python train.py --model="sound classifier" --dataset="synthesised imitations of 52 everyday sounds, one a clip" --train_examples=39062 --gain_aug_db=6 --n_mels=64 --hop_length=160 --input="log_mel" --spec_augment=false --win_length=512 --targets=["group"] --num_classes=7 --arch="wavenet" --norm="groupnorm" --weight_standardization=false --depths=[12] --kernel_size=3 --stem="single" --widths=[256] --loss="cross_entropy" --init="trunc_normal_002" --residual_init="none" --optimizer="muon" --muon_scale="match_rms_adamw" --lr=0.002 --momentum=0.98 --nesterov=false --orthogonalizer="newton_schulz_5" --adamw_lr_other_params=0.0022 --grad_clip=5.0 --steps=18200 --batch_size=192 --epochs=89.5 --lr_schedule="cosine" --final_lr_fraction=0 --warmup_steps=910 --weight_decay=0.1 --adamw_weight_decay_other_params=0.01
Rows from block 3, named by matrix and row number. Rows with one number belong to one channel. Each number is 500 + 50 x the weight over its row's rms, rounded and kept within 0 to 999. All counts start at 0. Numbers have three digits each. After the name is the row's rms in percent of the matrix's.
# filt: filter width-3 conv, dilation 8 (model.blocks.3.filt.weight, 256x256x3), inputs 160-191, a 3 kernel for each
# gate: gate width-3 conv, dilation 8 (model.blocks.3.gate.weight, 256x256x3), inputs 160-191, a 3 kernel for each
filt.157 096:516454532535609534578417417555429559475579575522464476496509430442518433492528560555512495522521523482513495516500435562443492572458520482471424525444566392502417567500538493412593462540550527591603508463493543523567443496477568533535537448513417496532512496460497573522428502489484402484
gate.157 095:502463557550423515479424555486440537507454499506551563557529543620407561496541466408422490549469556478508504411507491494452514521444510474430591505494470406478590450510502498527572600556391470508551481505412506487510536565452488419498605460497522509436565565502529471489481431422475511566
filt.158 096:471460538519441532484434518390521403444520454580431431457566546530544548443490456473556511449443525477532476501479514567505397472489464506528559472464558488526469460531426565469442475387487443404498454508529546480509467556468406463572557495465459513459487471504530542461411496468506603537
gate.158 100:433492475450471507541530533524368590499479475538482500474530519648466543445456482504468539594487464509557447481505484489561585543525562508390386510551553506500554510550501480592475581599446603585593465502428559444509476509506498483533515534506573488473518522485444616509440468493487462539
filt.159 105:575523588516526517491401482576541521541533438522465524381558439608491454551512560468407513543475498506526569482459545530528453481484507477585478585561570485447439499478576529458485536486540539538587566484483460504439491542512480550477595522424528480471460542499490615522520478544523462507
gate.159 097:521566443507514529473525471452438415581441425499478487484504458528417524410517500513603581438555393424551457553512515485535467588524431520551459500542536451589499440621589492539565566464409532618446414472493499458523485458451476570549566481564457474514443473440528450492544540473465486502
filt.160 099:416489518514564418558464473560486544495514455575458478591396436595494436459452422427473427503521463459440438499483503558507510462502507500433506556436550573552559456579429499472511627560557502570422475557514522507513323447438497459441656522357418467524541505533441542459459476630533552564
gate.160 098:562487444490498442454499499495530435533510419481504518518543543578519465492496464490498458578443500510574431432503459426540487527589448494571570436473584483454514525353378598494517503472468481546579501452475513466459544501606516518531490441467546502522545472523512410520546440448573489474
filt.161 099:515593549545423522386490491512572506584543437462491465481504571569591589432446480524474491598487532508488499522514539477458574557522580516462503472543519491477585524560519545492429540443545533517536516446493559556459458549552429533441589388551393526411529509543407517506536438567501433503
gate.161 102:468484466391457486448534411482565524488491513521458611598504504511504478556518529526530515462531493508567565426497487525465477430627536481521505485528501519516554481418455387388400444461433448525483467435446492538436511540444460515521396543378516526465520370422466466529592467450450502527
filt.162 099:528522525493514477484609545552538515535570489519559449493520486538538533574519571453505491451547533481519512505456462537537540491473511475550515488564475516478469535541458498470388384548388391565557453585448506523449507454446527529565504612485448458506504504553462448549475444455521604476
gate.162 103:474518533373514416474523507491576489459515542516510497436608545422482466454529488541482504513468430498446485449522444413409523585510510499535518446446500491526458474516516563447429532469541512367497486510467526513535480517465492435452520505453601538473436430473548525508501484527441463402
filt.163 101:574529568497514512495464501428383549496494506510472524491482513568468507562515465460431533543443513496471528517387495501433438416400530450561534424519523598446544529469477531514441470506439476512461486495498572517497460433391514449419475610595599561377527551569540627447450399474566515477
gate.163 103:553483484500508501531593483441612404524582588424555552477510473530625588469527418522565484504492478509594533506513547475546479558522524528537518462497495551510547502483467497455557444482477548460457490457561479483493503399452532491463486484498449478514477442430482549421411466420469478498
filt.164 099:537425465594524531485571475445565558476509431561573508428488509502493521486468481459503467487488417497532492417463462503442573358603502490473446474518437504547502520575509590468561429441569531460530453404526537567528499488495525571468477502475458465479484479454457496503408478424470449527
gate.164 103:460549492479500573561571544455590481458525510505592548459589594525506421540513554560625522536496513503432488475503512511475538378554540516588495566529493525514520566428448574561482568497555637408468551474514568546485427442430434560489478523427503474458459519500527537527463480457494506529
filt.165 099:458485549525502562451535540553409391424424570585410508550496507494409551550470451518497479546442473476521493577543498410425439590459517502475494478548509421445474510510476455496475484471606508442487527518525467516465506577540462502461479377441505521463489499499496522483532518524496557459
gate.165 099:474428458559473560510501429527560485520602490545469586479471423420349389498603549534538530456503472555502475565510516463486512461516444509575477440459479492507473465415572526605525460471499445421566506488438484590507539492483525516509416574469491392440488465493440495508536493410479525547
filt.166 105:481456477588497466572497534540464551484411465461519536554491571537428495608497478546544548491437518447475491526470494436508547481455522515497560590459397498512510467503446547538528502466406561618508508490420567590530507519455511489548490409456609435453551533506424505548608531469516559453
gate.166 097:516541503494543441470576454498477486434503557516585611466546456476461561519571561491563478555526614531452519513508516476495523502525542484467520517497449472507374466431467540479497417589505604604472491652481373491551588538437498514358416486442552547530499481576409502490522547461477579481
filt.167 101:568521501522444479545529499501475458485466528528485495551557488507478521517600488516587556489508486516554475491477545509457549591474607450490521595483619598561453558597488490551548589517510476563482515516520448520486586585533528500450439429515488460534529536407436520475510507578429491437
gate.167 101:561488523490443454454504515460532481456500497448418426579544567497511541511497556452419461447397447589455477440512490496546465455527415424439492490407448540598517562508508584566401470463506504504492518497484518531434518469465515569429607425413593552486563524534585449560483520437499474495
filt.168 101:436443475549430463449549546496462493456443477473528500516484455509546568450389516465470484577470474450486509622461432593619560483522557504550513490438505505518479490491489465557477508557553396392445476475553485581539534503524433473486370468510432489547548513522563449511479496525404406497
gate.168 100:512530472501503491571467593553480558508481474503533483594512448546435441529484471588609518481477578519440528514496489502456544622512537559512505499479537439502506478577573482489533559467517430482622497473550483495540526465392474477513451442537389397371506556476425519449528462527435587507
filt.169 099:518520483415476510532453583591435399458480472481480446627500531665484538434443467512488543468500632557478471560463531594444476503583467511428534526482495443470555513450557527512457489523480525438473499539541475455545488487452491472483534593471554452505473500520425440419541471503390476477
gate.169 094:443509455450481416510429502534492504576475551510442532546506514418462476471590535515523500448520596487436471534545507439501514535500477460421509465472560515441524512537496482430437503566560395560527539515460594554513499577563544481417491544551518607578468517549478536523441568557496460465
filt.170 100:499459564561500467594474467603490444521481490430453479552401462522470456504544492464562418520511468476444453495445490520506492496643476606546462554547437487582451452593472449531392461662483464597505463598457474567500480475432451570505480670459438536455480521436621461481434530361502528475
gate.170 098:458491502547429617542473472494559455529465552470593520498530542472529492519476551434555525597508492541535510514534429522528494440442404548543576437612495467428572570563597438463374559497503586519574459485522464471517505427480590466564429444567425361462541507420547452545543517524568491459
filt.171 102:469555546464514603481414421483521607469427469491554533484507500469469593501562513386523519542526596559574599522520525439494514538592482508526486458550494438501536586535559534702534506462422454465508521470516522562491488530619518482495542447526520485498480522545678462580526615473599548518
gate.171 096:484521458542642500484509535541423576491427475527427516558506383487475389499453522512458488511543565500498495560483520517524476461464519578471535533526583565535543461460536460654527451385410602467533460569588462543537529534511528526527421523531499583525480505508547413493549504508494586501
filt.172 104:531444509565536537584570468527602496535477459560562456522486464449511390480480457465527520510473432541601533487534480575561502507463567403535437450520461479543477538481568480576384457462466442560487464449445430461461492495503511543516475537555398512359465459448596531482494512490489562613
gate.172 099:502485467438374415588503552489601576499485466522581493541402510490508522512471482435551507580397461500581463514437383553491565484551538542481499607563481535575530477414459552567492516493620485550534508507583538473482524589442512439436548458518467467479560479473522476562425455468514392497
filt.173 098:492535466491487529541512494477689436527529508557588526470504440500601417456588503402633462586491460464607446487514405416558443506565430477542534435516484525564529521602549632569449479422385323455535493473458508537520496401442506512519391572484450462493487493489510452425464470455459487480
gate.173 103:510409447509661592460534561575553406497530497496503511494532505554426435493531500526570460486544497447567541479493501615449514486470509532505496579427603536523498479487545484507606523485568582542508475411452538467465442433562502456498686544494487486460466496524577513517451591593449448478
filt.174 103:506499441460482509582525469519516573491524499483528409476507466441492476495504487538459566609435445507457473492472497528629520479493577601554542494521453590452511426468571487467457450491520501522580454449513405420383545421467537484534488567504533484513525442484527522421559519510473487520
gate.174 098:489462400514478465491366489602576593469422417545529444591564554513366410549470470544530516368424443471549475492511495517435489452459510453428486569458601546532491497482550439462447460475508549561473555502537510506598459540468572542552471529569520506568443476490506442487470465510466554595
filt.175 100:502495502395538521460471448487500518477438539538456475493449573554577550585466559582530570548543528441481452462420560504435481489419514502542564518589576558563502452515423520591507499467494458526460520566436550464494541589423504484508604433477540496425538463460530471505494516424478483486
gate.175 102:449516559574487500515425471564529525409450444546549478500551423511523512509442522565506484492463400456440403550500488557534505481484352504581530564521477524572579516498565490525545497567549546437518507409449515477482453515484517537524448359569533518648464459523522531484510408540494422474
filt.176 098:517556500467512531448492543399504487519510493487487551482559423500490482520479590574490462523562601517517485541473527494508425520546525423489480438558489483527491596464507503576537579619470482394503523453506539505474519532488425513504443485439584621584491515484524620526514506517466429518
gate.176 099:587478408407494513473565451363523417470497542484429520580528484507415458433483519551585511557579484524485500570512520534459449574525425469485463506500508517552457415506467485423442431475492422641582519504504533515486452519503440460511499523646481545554450448519545594542513572453464498538
filt.177 101:486493492421466500495545488547489422588579507500460584593446452580629540479451470583479487506484487534560521463531514520560548544470441506497460377416468489472519370481553403476595445541475451510514501478485481558555531489518565501534477414541544571590463481532513424429419473547519477519
gate.177 098:541550497500541475504454490521513423579577542447538483456584519481479467464449520531506497550448380497471482503548480484495466481465416526484487452469501492524406529440479502478519493374434480384541510419542523496517434418505442460483489474515455471461511438510430557508424420466530454530
filt.178 101:490539498534434460467351484456454499418430467470529540519453512421477483464433451458466410502528537507422441552563501461561460481493453502510477455519528523526532494524584459538479599465521508462524490477504537521538504371582518534558521428353428574565432521471558452475508537536543509568
gate.178 100:527521470454534400509479504363535492443578502584459583448434396396531450488487504592469481596505511445517590489473462470438484541645509496550498515541547576511540466425458391580426560563569522539472455547538510545522569521525540515501452438493416582567426497522513515461498425416424515566
filt.179 097:500478541426552488580414507399590460412564464543529464415516407454545596447525469464589485519548486524499509486478458537531472512515611486554554478596444495506503481516496554500501458568508469436411522429469550494558563538555589519574546501539577461540551590513499514471520460482523448482
gate.179 100:559493508437637608574568509567570446501477465518437473471444405544546535516509472467460481428502350491537447495502516549501478588475455513423437472419416521443457549584503579483583558552438464589515582556574450465521434453455547469521538453488598480507528495385530539540414465445561509446
filt.180 101:618510530556482436543514590570412497483536519585590474478474594540487497537463469436480491506514485519504537483472537485509527479518506527511509458506520534414483461408416518379475481477457581452604568504499493543521491457499518469481465552562500403506478524467582561557478490460523571512
gate.180 102:503536460383471446491489545431558506424502453491531503472577454549619540408488526507553431284477403505403479473526487525477492414498564373463437460618478529500509568500492533421596518466489505480552504503454543520490687458558519493543505676520517469540574474471476522434563481503520496493
filt.181 104:510516493471510526522527581568496409426484498520543498630480517453489475545539506474518518449516533561438525473485524464528548426536504570493541435489455517560555359604454488500451604466390436582464503505529467530467451544563523488569482611542528598589510497447476418480441501526501543528
gate.181 100:449470446402512579382412505529520424434579461532565544562409440542489471455481448534582549542428553498529457428562468495528439425495475509510504525592448437518439537497445449484387540405614435547561506414422504469511475511431407489443533662460428527434532429450485499406488522483488431475
filt.182 095:500601500493566461511498408679623533571460517476505624518455427432445453535450463500506426549456387552500501492516552495472501458495508544495458579533571447467482500535452547537499439606653582522507525536529469460504496500614512500478388504596452492523592568489419416490489573600424500529
gate.182 103:504424430389570375423549528527462536475470447518474464481457473407545447544516479514499479481476483410449420532503511522394506474527508494477469459468515485504457441497478599516470441485546488373437452485487517431538429377520522452557436476584497457449495433501476533527476467511517349461
filt.183 098:473431536516455440628529546589408632552472473467517534495380595445428543504458464533577477445416568523453523415469479469520580511517555548494554470351429514519464411508498478488655465514460469505563497455438440613469522541502522487438567391466463461553449511548546551564484548502555492493
gate.183 103:507483583569450585624515461540486522495483575473509564546550477527510566561530560453610491470609441474484431463509505429477455469499564560580510510602510438503490498503395441476525659507429541555475523475519518552454511542417471564586530547411446503512509456547547435517551436459548627538
filt.184 097:545503468523424425422455501444453482564492432467543493428535483476457529528454525537513514468373522453458461545581505546514491503478476480535553564514537500503416492463513519572350404473487542520515512503527515492464487536557515441526593452623478380570524548485473400504482538491512369441
gate.184 097:437510585569478422378431545466540446479523557563585556525472489402538467495509533560515620525495542524551583494438529458532554480531452466509535542526545524492438492431461444513488569549588500502418508576556537558616366462472481524485512537467424497479560548488469509503487422448491482487
filt.185 099:493544434434427482508421447493473405479426495577459500498448488434492405453479539464534435530496472569508447424528463529452521449382490493500540443501440460492403424488538406418504423480422407616495486481389409508469532529489444436417429591549505523473421531534531509529518507460426510408
gate.185 102:560616585457422459461484521376459405532639514468513495554527380372541532528484512500493541475462432500486477534420478560659551412450398516544470505482444491570498519527468528468631468525485520442511544542522496488480468586427463454517504483575483419475473525540450440475465502537481447569
filt.186 102:500499474417563508552382474493533487546620478573535507526512553480417518504506510492444514419552382487470517551483554559471469531489525536446427521502483501492503575482442540484516402536507526502576481496484535464526418438506429452528506633601496428503637538566602395463493458415489399527
gate.186 102:526506444516544518480496459522555557435510485555588463528517489541465470483510488534556547394595508520442413488515467523551577470488523517479524507511528514479458452499506609385471492432394489456542495449421496496472633474537504455521508438600481431471554427502538539533461473516479545488
filt.187 101:525394475513463466494494613636485572461537466376487526534546480491481470518452444543463556499424453534446546480422441513543561551547578514475418504552526522448451446486501446376476455655516626494454563390526457396464491508492469388475404512471480550509458468452481508432554514606452389574
gate.187 100:494557499524539506470517466457470489498555520541493437413421573438429395525521468521497512536481479472514532546530533422458451395439443505502412463460457502494591534474451415576471437473591573383444557554489583555488492560474483536509489465432417509446467470426479536548457602515486558455
filt.188 103:466563590542538583516476564496531555420534438541496535487535621458448515497535424458434476519451459490469522562499524536530610464517512469469480512509492516467499499469525551582528487472559409534593480506508446484461516546437539501460328592448492605500494526545397485469450564501532459440
gate.188 100:458547477545518482569527514557509543500563482456492479571465481474534423510524531496522446632494485537474573458615589489515491508421581547458480474491458506551515550497498415379552565428477593569622583481532504582534498479486517495492453611495533547632517437430415499477539431560439490474
filt.189 102:495556489600397582454508480435453570520465519540504514421535422464468501410575482523476500541533534459420484471523458476424543466421494594495571477502476505535526432541499489529539491591379415470500400523534532527499474455640471514483517528503525487442487524518409511521503441529495415500
gate.189 100:506549522453463477399478557427487408488457524605565509490525501537483586513544577471490417565546480541462452443486461518524545494463486425547510510509439541471531520606504425469480598501463515413586509410513427487554528465515519490429496533506509510508432451479477550607511612614427481600
filt.190 099:391538566495523401532460423547467443439445472499493551495491476458507378451491468494499518492493507500479521481497438498473446546489408497412474425574496468498455484570497440566492452450411506473442498525520491542407462558469516478487519612465548602495526477443454558515537585505464540499
gate.190 095:465454393521512496501553553555494557456451467422430509455485476468455515533480514438479556498585526478534446463470526520515574424509512453513593524502570453525495599512472460481539605470504456566437513512494458549518429482482425524527536478546578519540520484496496460465450512486525564509
filt.191 098:522492482551397439551458569512590504470506611496555429477540567545484517491598454489482457575590538478512463470528473559546500494523461500579549460470450426493414495487434568529452511518490569479470485508514531501448485505567550505502457562427425505408463538442486525484468592460529581429
gate.191 102:515486474446478526456592508476572501537415482467483476387524519513532602472485480498486498522576517526556471541567509508506435460520485452434471489611507540544522479542558579509505493489523547588554488569482428405468461482532498526471538491467509501468516522560462511443610495444463566504
filt.192 096:549497472446576570367452460502570402528497497529418493438488547430475464446465561478541616486390579607515507516533459488506514553539577434538482557526449487482494462561507589534506536451583553560442529585551471471538562477448501495513568558500495466545502446515545471484648454538514479460
gate.192 096:430474489569354579491458527466523580405478504534527487461591452461532486477522534498559525432466425483572502499517504471536539454601514512513493552539579561608553557530499534601532618535580568500526432476516443483516509460499461471458538531551527491592539542512515468469473545485460492592
filt.193 101:566525566397457502434523543521382486501414479468466447429497482545519403439466482368505546513572414526480506484520466478430466404620593501477500491466519483534433579515550548480470501483442529516414514512466510462474407511417491520455435400538544440431562536438507545541455556486547511453
gate.193 096:450475480502564568481519396408495565444475499518531569480498516483508449574520459600468523426376436470453424453449452525520550415449458554485507536488453436427500529485441488418537499490551556578481558560433401444470450449452525434400477479590481537447471478413533415468516445472496525557
filt.194 100:529500579607566424515626478439533479479528466447494564651640525600590526474480561553567511450616524493428456468537525521517530498618529403534470486527564478474502480479496393467530500474405517491524528457506467489554512444618497438496514432539544600573405517485476509478547461505517489494
gate.194 097:548561506451391542434515478589326472535520524485534471436440414531379480531473469393457469469412444516510535490517437454419477506456407402436434538574435554502543490529582532542494449469480471421604460504581460521508442477458443497477521533580468510491499509417437513478581515531584511569
filt.195 099:497522495498438545414512445473570491443474467534426456565477502567493577454455415624438541446524380444474496521478479549460518548541507537505482517557405524527544513532531487506445502459524545587551499494524497516496458538387497530570453442434550482511454474471486423513516566371540507488
gate.195 097:522509526595519404449409479388420492520532445443449542557419491497373476496502531611506577531363553495503439493437523449504425435498401470499457563534535478520576523540508463549582568510492505494487453408495445503550443326548606523526413714534453466559406444513564454500495365520509488437
filt.196 101:618474507563520468472574396501535396548531456489489477461518533563625429530535511601615562524558588527562477494500524531564435463471434475544488496543524564595493489501497334589438539500519555522525492464471466415463539426396556529455491320527528567363532508521518557570495494560448482466
gate.196 102:487490467463424494533606476555508536477500514536531487481474545588524482494522472365445506477508486458525406529512483467489485461484500630544609490451480473538412506496479496461467415549464431434379505490439482519487437449418489477376472535384460468468559437526556560517401449441463538443
filt.197 097:497443496482440502569377496433541459490524496556459463513523528499404533535439510564538557456407504496468463467479612519542555478548483473483466459479461501437429551457539431448492490510548467408496547508558483536453548470552469467459513483476444498464523507459469435502493530482454489462
gate.197 104:497463493519512532459580454484476495436515515518496448487544550507453442474449450439478517438466469415521474486535506500491453395462526514567540554511567521495517490548446540513423630604507539454401556556534534477455416522519448472441596529616525515527509517500446554543493477345468485478
filt.198 100:478507549487340519526511537395444539483442515546456464486505556546443504511459450584494460574509576507509521500482469466544427463517429486518575489528579469439400441414436524463504587496522512430414499465450465497434559581477520468433412500456379440539489515505482508416512463451472524477
gate.198 101:512488506541442536488402549626443550531513608523520520505508471451464496456509534437505470416524513468385424516543442418501501522520584501509533420453519455497483457423533453532595545608564454412484387497475468491554481552470467539596527573529414551541516465478585461454497517544416539422
filt.199 099:553437478537627537500460470439487588580523590403539548452479518568418500475495531504505548482529503508524491500421489485517432453502556534485562525567531524497503465565500515648568441465489512552634441536484483538510411429488510540472459461625584543463488555551425512461437501525517417481
gate.199 104:572500463505444433538490491558412515472505538538564532483512468499538530469574562500456549464535446477463455523581552531469474430458539485483535552552402523566530478416519567571460616532441435439558522429428576504462555542472526463474572566523441492415508580543544463562499439407451424455
filt.200 102:499490469584562515462472485449397582484522541408480520461415567491479550469474530557484562382434507463521505513489583410499479512533514478497520466424464566434520565524535469554570513516533482397500495430546490447512618493450562475502540452493577503533586519515494463480502443442511485484
gate.200 102:444503452535562498573490426559486470569573561554535413489482439576543492495606514505535615510580500596506472531552583443498462506521442668506509461418512513576503448488528455477514527523435545506526525465439492455485457560523474473485469465458546487446509555501573476504505468528540488496
filt.201 101:541512546521394488449543536610461490508442552580454591459504550573598563540455513513466496489481409466559539576493497462513514439543522450431460594518515514465476638421466554520504586498545463497495529520519514484497503593682543500542532472554610566436471420488446523611498496492440537447
gate.201 100:526493532477532584497482586480564510508546493519523506475464460475552554495438510449655548505497475481450502480509485472566530346502516508579514459472390514502470587547503529515618630607522501518494502510454515499558450515505485488515526499506439455627545432494447503534440483456497528479
filt.202 098:552602535481551475526543526515570377524523547511616465477546531540609486527517556483595392433549508560525485536572578508503470472542518550495485542565542572597457565418470505589535388449567501498434581498507500496486535445493516435473447471601552499495554488493500502491496583454460556569
gate.202 095:513500466400449535453441448533440458531509508516495543422565496503497540511458437481581547482455629484462476444431509461490489513386444549523518425534526576524593488432562483462539456488579424509539504599492466445461526436530515440557473591491620479528498489539511538550431556534545498504
filt.203 097:504511441599523592490525566440554515508537462519489480518504494498412502472579445443477606482474537466514531574538533372527423576499586450435480459510449566553506488427497477510465525536426546532525518457425511477460414475453557525508398489539476483483466514488360407545519496529554516465
gate.203 103:519506549527458457494478473570319488485541575504565478560447579603410502429457529536512516608412594497503426528480492444468400500533533458473555501442607489535490500522512512564590527548570492609482428501492458570556569557510474514544536596415487455455488473516519549435520550529483517569
filt.204 102:524562493484536486446476602480415499567584405492489492472454444421394519544557500491464519478478544494519461550516519492424403472567494441533513426492407517455573472472538508480462488532522518497505486448526599539496543592460493561518499505445481490484518483495468570464534451517560598532
gate.204 096:487478486539498507485472472429526586512539514498508498491584514435557494516502499454515416455577475519528513502528589470482514527600500591533536506452451566475528459508504480446497567502439602505482551541477532460469395427366463452488417435423456424516559560515553481497555400575577488538
filt.205 096:523531510527456458479452557397560608522448512495444490496462492591410474543521514424483508452516457498487553473501506462535491421462468373395464552455446471524485438540592463454347474454516539544460659535551468457478539476463557512467541538529483472434507541520594480521496543457556534522
gate.205 101:440513438577529512510519554448404514487528466533553569422612529535495415484527474470598550449550541550521461506440532512433594447513500537543508509529599457507502459520496467464466532439458436570553527538498500556465490550473439578561460583557477486491489494511434502481536379475557496512
filt.206 094:532418510539471520483463468450463388475448505516428472419449506479544476365410490468524587524420530498530428486449551546538483465542456507557543500526540442510460474592495582557512474436452479480475417526482474570525529567367501533489492620680426492420495562528506519535526476558517534507
gate.206 099:438565468554439543488542507548495463495583461547492526521547485505605407510516549428425430490528572462555481552591477527493496521532391498576472519545572451495563519523530568470471447611474610457500453488473520601570497399512539510504515443380534484451554545513455444461575481479505451494
filt.207 097:391426521453449534564547478458501541431429443467500480493483569480452455437481494396533498568378475614526462432471482473521569463516397506464517423496456548469502554460423479537603445421472644495522477481521491456484466571585549486463451546426578525451575477547420485488500490516468437528
gate.207 100:544433512476359412521444498468501476527534524477516419481447502522437444488476429408404354518520389439498460525543497492500542476551504598576534579509480481482438503515477632570460413555597607543516511469464561508470520535533537488451564545565437505530536572555551536621547518503577490459
filt.208 101:488476468527455492462488486537556517501514518436569521526504460483549574444474472643550492475477459454462567553478460555555468511472525632444498487473377506581517500460501526484471519431386499548487418480476548495471567417488527528493588403479450436515484511451471507426427496491509492487
gate.208 102:480484534579500520523430532584562506502444490503558409483547526610465552560462455576468557542549603499430414509439435458471472503572608510494431494482476503490518480433501465464491473374497496369500473560521510477565521506539596443496494512574492479554511443461501409473459547511482592418
filt.209 098:513504474562459477531489554417475477496440483504507460554483560474516468468517456511398505510387484547512583537484539533560603516484529469460519476491399511561598572562564408508493466472427546514613570471525576511469491542479548555490484397479566453506454486478521563612405448555613495521
gate.209 098:495556475491587477504504496431409468469453498462525472449449466506562587498523515461522463536486511496493543491534528494507538545605450520523518549564502498537555537533591547520469580483540546482490482525459492464453543502513564488520476605513438444444507510442465577484531441543487450521
filt.210 097:486537533413470539402540477425552495534519400513491503493528508431677531545431494490520502519435473498555545524480499444480472539518498445545487485480448509443525458458512599479478499536428484468507470521576543524482516472538482476488547509574531505563549511538443361432604466493566507603
gate.210 101:590539529494518594531376513518566423492500496516478520521556511511493492552499426447570439455447541550512479462446549468511434581461508505564489426524537602487532469521485523442494566510504595564525483452472487517569496416438564466511549524582492518403484588472413490492459490435533515510
filt.211 101:555552539497566466560514595565538403495548487517543406589584520473536571518564487504486441556507515461473538512514512442473431516521521544492621493537557585493530414542577399472531567509503499564446505465488476540444474487506515595603535522510565575563451602529468454437476516476556559455
gate.211 103:539542457560469501525442522571517466415440546450473453552440505465536490520527477468488548438439457460525456450528460475471545610477550574493558528596478472503556489462466396411502480366415460551583449505402455470499470456453513565554560468610549530553561536559510526502406379472450479531
filt.212 100:485516581519564496538561497575565533538460486467510543527544565583634624514565547551543467436400475532555533472554598566572580527501443610524519516401552454504557491509479486585422441523564470616573492528605441477406583508486514449505529541511507451558494510496444494572508577589433502514
gate.212 104:569551557541489447523543502459485579554608502422550478469514518571433432456521548602484480561529619444469457402454542512520461521517449562614534384411523486491518524577487530524472501483516548407500497491459509468496461505549551473527502498554483443551477434483537477492434530527453546518
filt.213 099:449453481357434376609549487414502421478528456523504520519495430597532523467511504468406567501534521500504463506538517526553510547569558506500516442451441447463494458386489554451470499486352449453427563526574549461455472474458470368474415370583601493467574460548520501476605541569475441452
gate.213 097:444474480523531532440543566541469449537506525481530544512471494425472535503441468493475451445482513450516517512527531546448470513530520452484520396420501422421490534421467614427498538544496452449478514510542544440493571479499473526422419454466466466494527414553519525640456472456445441409
filt.214 103:524472469451493504477453451589495574491474459488484603484454466501462512504569495470400607536437498504498454465383467541421522533462527469492451648554468566526618552446501456405477353576488515494559488511489544490539548506405401448431463565427432499454538520484470568437502557464480494541
gate.214 104:538526587411512585462394547470525499419395499565503499431481459510401544507506438446488481464480446460499491534444403463487490578545541507503428460488511427472523468441415484448574519451444553449465466504501436507491462571515451534591518527556543558469455400544550489566440483419493523472
filt.215 099:521589473488484551545429535579537377459452554472505482493574483503494439388418490389478592482593531430473463546504503600615442517492410556548555510556551448515530531502470484565516557480517524578495534507486438444476442508399494507470523462434595488458472498476415479486520478482500441458
gate.215 100:464414440478516465497530523654546611549521543570465529469601539514581578494508485564518602543499537513440505500470481507531595551541607476464482542527520569556478497512430489489467602612476464593557514532427504523478495501488413519465551529435503508512540497433448430502466471485425354441
filt.216 102:588569518499556537500559525485569452493521450564494509526500487443531483512456528500610559503498549461576518559457547547425485458557513537479452541507606489485540495420532594439481488482518445489582463513562477427518608477500587488561384466469451463538534472554559428552589519463562545574
gate.216 104:546512500481578539511500424500438584454470468656567495480556583540448506496538497498473506554496437493512450552507505489469516424513503475511500383483567524532519504464459451549502566672485438522595488485454485445470494535445476416523443479558523472458573510465427506490479510496539515530
filt.217 098:455503548549557575567518547575357366545449437522474542575536470468550452596529446469506465540488517457484482430431481514489467558507401552429429465426500489472578504497431450441596443469469507477582534454419501532518423441464517516486534512364546569555482546416491505511521458571499567477
gate.217 097:469453522517549591536483575524451514507478495509495551382461496473565452540524553532480547489509569500457483500498488584546504479496608547472547459439441499424479525419511537521512393432521544514576524543479562472509505383481567547568586410480518508532503409542542439458541445510489483498
filt.218 100:518497520505533459482483438596529463465459427432530597463464426538554449539503512577573484543547482476489489441591549550536476534504519489523481451469494561506470503451471432522402560533476502494504610539440499529461455445471453519485508437368483367491521527503572403507455387469536527528
gate.218 102:482527468511423450486563432515523594518468519541557521452460486548525481497439468549384503468590437542512480517508481482537533527496607506534439587614474496448492581562600511518482494444636377536492527532534483579473589545518466548558504576506518478564583574551631579542484489533497504501
filt.219 102:537484464443519459542518487450409324502444489463486506458540469499480447510462456487442463486412531427454473464550512506508444596449456452452453466528462461499497499494472493394533603518471568556611531518503464434533534481426471511502544529472531499556446452594505447535534526531570499465
gate.219 100:536559522548551512502438512493473491400455521541541484490581555476475517560531497590412500485508584561481472530470418494555486495451494475479473540533489484553492471550469527461373554545435370373440465502480537499507554576492519546549520477453534531459494507453472425510521567521496617492
filt.220 102:459412545394606481482560447582480556491571530492555586475513529378581523494408495479488618544432408537465523473573516515498529538541553465555474506464452519572509517469525624542559480543549549532415473498461507468499491443474510462584563512626453465544570512494525532515450570479515530491
gate.220 101:511450474521491469516471500522529471572498513476442505505475567645464514478491494572397568441467471484517528574521409491365532493561484486501534451575513491527471466416344428406396393363476486490420493496512492429470498482516431462501486488473570498567449553539480534399485540635529487497
filt.221 101:502522431483491637554415565365465469530549498523528454528474453521401487481476429397479536497519628489437459461511521478538461501499520559477537487532542533486513508512610399581516433525509549542519474491505563466504479445476478436512456548495469549480444511504537488463482495541495464490
gate.221 101:426497472566543515476560419403603474474459461424505542432505513466574398413490533395524520467541568511479507442483478427524410473585578494562496514536506447490453517536430567460435550519431402512415480523497433445453480528416528564393580426590636601530468377464514548415589393447519450481
filt.222 104:506503437499466449631561480577396421534519535477474569491500425513499481500499462531511522525488525553502494509520497512488501506541458455520468522573480512513487344505419495607524578479546580520464481469468561544575602519511523483425417535488535471408523458508620615498548565444482519490
gate.222 099:426558521480622429510479538443511554513584481552409527487559505537495510476529515445547602569524451502476478493467465518449501463485456424503489414513515578479472483486496571514494514504532594512482563579500471435467536505478596566513545483450468469456486470419459461509519468468519526519
filt.223 100:552463556480469554537537542578510454500529486529548529584550565500485439498536528455488623493517444521522502539469515620527467504460451588572501575436563528484454529488466491507537481527531379494437545534526551526501550425487543462490499463510515563583540450560501421471440546542572517444
gate.223 100:515630547501457506436402447462520468550480509489436524399555505416440512490485468520530454595524516434531478447421442448541586440389459480535532435473515450436478552581433608436393490501532471541539552471535465479454576471497557470499570410567527508555487473458477504498593440500482480530